Weights of a small contrastive image-text model.
Training: cautious_adamw at rate 0.002, 7400 steps, batches of 256.
Data: 36250 training examples, 52.3 epochs.
Rows from block 5 of the image encoder of a small contrastive image-text model, named by matrix and row number. Rows with one number within an expert belong to one neuron, the router's apart. Each number is 128 + 32 x the weight over its row's rms, rounded and kept within 0 to 255. All counts start at 0.
After each expert's rows are labels from the 100 images, of 14848, where the router gives the expert most weight on average: "lies over" is the class under the peak. Only what is clearly more common there than usual is listed. The data: rendered roads seen from a driver's seat, with toy cars, trees and houses. In brackets: how many of the 100.
# router: slot weights (encoder.blocks.5.mlp.router.weight, 8x256), inputs 156-207
# up: expert up (encoder.blocks.5.mlp.up, 8x128x256), inputs 156-207
# down: expert down (encoder.blocks.5.mlp.down, 8x256x128, transposed), outputs 156-207

# expert 5
router.5 [133  83 126 162 112 172 138 183 146  97 118 200 152 143 143 136 112  85 178  94 159  79 148 123 149  77 108 136 156 113 161 133 152 124  78  57 169 180 147 100 145 140 147 132 144 112  57 157 136 180 125  95]
up.0 [ 91  86  79 126 116  65 130 131 132 178 139 103 115 148  66 100 166 197 151 129  73 167  65 106 157 201 196  57  62 129 123 115 129 132 171 178 109 133  82 156 139 146 122 144 102 133 142 101 143 106 137 183]
down.0 [ 52 108 133 147 153  81 105  61 164 175 127 179 201 127 115 110 133 102 152 102 108 147 166 182 145 176 196 115 106 108 111 120 141 128 111 142 140 131 154 151 144 119 132 115 113 133  80 168 154 119  99 158]
lies over: sky (74)

# expert 6
router.6 [142 146  75 215  93 172 143 149 150 108 148  97 134  91 171 137  97 111  86 118 106  87  84  53 127  83 103  81 181 126 113  66 109  89 204 140 128 124 136 131  97  91 132  93 153  77  93 133 153 136 127 118]
up.0 [116 141 115 197  68 147 103 139 184 126 161 201  89 128 135 113 165 143 142 104 145 169  59 114 156 142 154 103 136 143  76 105 158 101 160 168 122  84 130 141 126 118 113 143 115 146 142 136 169 185 114 137]
down.0 [133 145 121 181 130  71 178  76 136 147 151 150  99 178 105  85 175 143 142 130 156 125 176 179 132 140 144 112 124 101 119  94  95 145 168 131  54 130 122 141 124 148 154  79  75  88 171 107 162 129 104 181]
lies over: truck (26)

# expert 1
router.1 [146 162  75 163 141 147 176 135  98 161 164 113  95 158 105 139  91 102 161  88 162 126 138 138 116  89  96  90 148 134 194 158 110 120  72  44 107 223 111 139 201 140 135 142 106 130 178  98 111 165 104 102]
up.0 [156 133  58 212  55 167 163 125 185 149 134  83 131 172 110 213 100 110  74 111 117  97 128  86 131  94  99 116 157 156 147 150 141 131 116 132 147 108 140 148 151 127 102 175 127 111 119 101 136  85 119 113]
down.0 [139 156 138  93 146 169 119 156 103 145 133 169 123 104 111 125  76 125 130 132 172 100 143 108 120  50  62 138 129 140 128 147 184 129  80  62 147 186 138 105 155 133 181 166 145 151 149 117 138 176 164  66]
lies over: tree (45)

# expert 0
router.0 [ 83 170 102 160 178  32  97 132 131 139 106 145 128 120 177  53 145 149  82 197  81 172  91 103 113  99 125 117 113  98 121 120 107 119 135 102 130 173 115 106 146 146 131 137 163 110  87 131 120 142 169  95]
up.0 [134 187 142 191 114 105 149 122 152 150 141 162 134 123 134 123  75  98 116 150 107 161  82 137  90 135 122  54 126 110 148 146 100 119 181 151  73 201 117 146  91 157 157 140 127 110 149 118 151 181 144 112]
down.0 [156 151  93 146 170 109 145 115 104 139 131 101 145 114 145 125 119 123 113 153 107 116 152 107  98 117 101  58 141 103 173  91 115 112 167 122 129  96 146 130 119 137 151 100 114 105 169 127 125 151 125  95]
lies over: truck (35)

# expert 4
router.4 [114 118 161 151 150 154 139 126  85 120 110 162 181 147 128 138 172 115 149 160 150 103 129 161 156 120 117 162 114 110 131 159 145 142 136  82  88 144  71 135  89 185 189 162 108 121 118 158 184 107 117 119]
up.0 [103 137 100 145 101  99 117 135 147 143 181 107 153 153  96 100 140 174 141 102  97 113  70 122 103 175 172  87  67 104  98  87 145 126 181 136 128 108 114 134 193 189  99 121 155  89  89 111 114 181 187 168]
down.0 [148 115 181  70 148 147 170 142 183 179 107 123 114 157 138 149 163 137  61 202 133 107 126 143  93 153 200 167  72 155 106 176 103 116 171  94 124 111 113 176  58 154 133 132 157 136 143 182 139 130 135 145]
lies over: pine (58)

# expert 2
router.2 [146  52 138 120  99 101 110 149 132  94  73 137 146 121 163 111 150 104 114 109  68 111 142  86 130 188 149 161 106 133  91  99 114 137 141 127 101  57 209  89  92 136  89 137  63 160 152 133 128  56 121 154]
up.0 [119  73 179  98 105 153 154 144  89 111  97 166 110 121 115 154 154  84 196 135 166 139 167 165 115 150 155 160 118 153 100 184  91 172  61 155 130 119 136 112 105  67 111 132  68 160 129  68 121 113  91 137]
down.0 [144  69 152 135 105 145 164 159 116 146 140 163 167 114 145 122 135 110 185 126 175  75 157 140  79 142  82 188 124 163 119 128 123 137 118 143 134 116 147 124  93 117  82  83  93 119  99 141 110 146  95 140]
lies over: truck (75)

# expert 7
router.7 [171 137  70 142  66 163 126 104 160 192 137 116 122 149  77 191 137 113 171  60 134 106 144 110 126 126 133 168 112 158 148 104 136 141 155 113 177  90 115 102  53 129  65 104 119  92 117  89 135 102 101 157]
up.0 [108 122 153 145 160 100 125 161  87 109 136 203 124  86 149 128 119 168 141  98  94 157  91 114 201  98  92 123 170 148 138 101 165 137 107  96 111 167  82 115 167 102 175 177  49 109 191 133 159 113 128  63]
down.0 [ 99 153  93 197 110 157  83 201 171 153 116  86 117 127 176 130 168 165 110 141 111 145  60 146 139 114 110 103 127  51  73 170 123 147 144 126 167  88 142 128 159 167 132 166 125 120  72 167  88 133  92 118]
lies over: truck (36)

# expert 3
router.3 [148  98  69 132 116 160 107 132 157 142 123  58  96 164  71 168 133  90 136 117  98 139 117 142 185 153 176 105 113 134 125 163  96 131 149 129 119 158 104 174 144 128 103 149 137 143 172  67 180  98 154 167]
up.0 [ 96 138 178 110 207 125 142 153 107 110 113 149 149 118 131  73 107 150 105 116 160 120 112 114  70 107 131 104 130 158 116  83 168 124 139  92 132  98 137  64 178 146 196 128 118 130 153 169 133 151  91  96]
down.0 [118 142 125 102 137 133  99 188 122  89 161 138  86 139  87  53  72 147 125 165 139 141 140  88 105  82 106 101 176 154  68 174 127 134  87 100 130 151 128 104 143  95 123 129 118 139 214 104 119 213 168  73]
lies over: truck (86)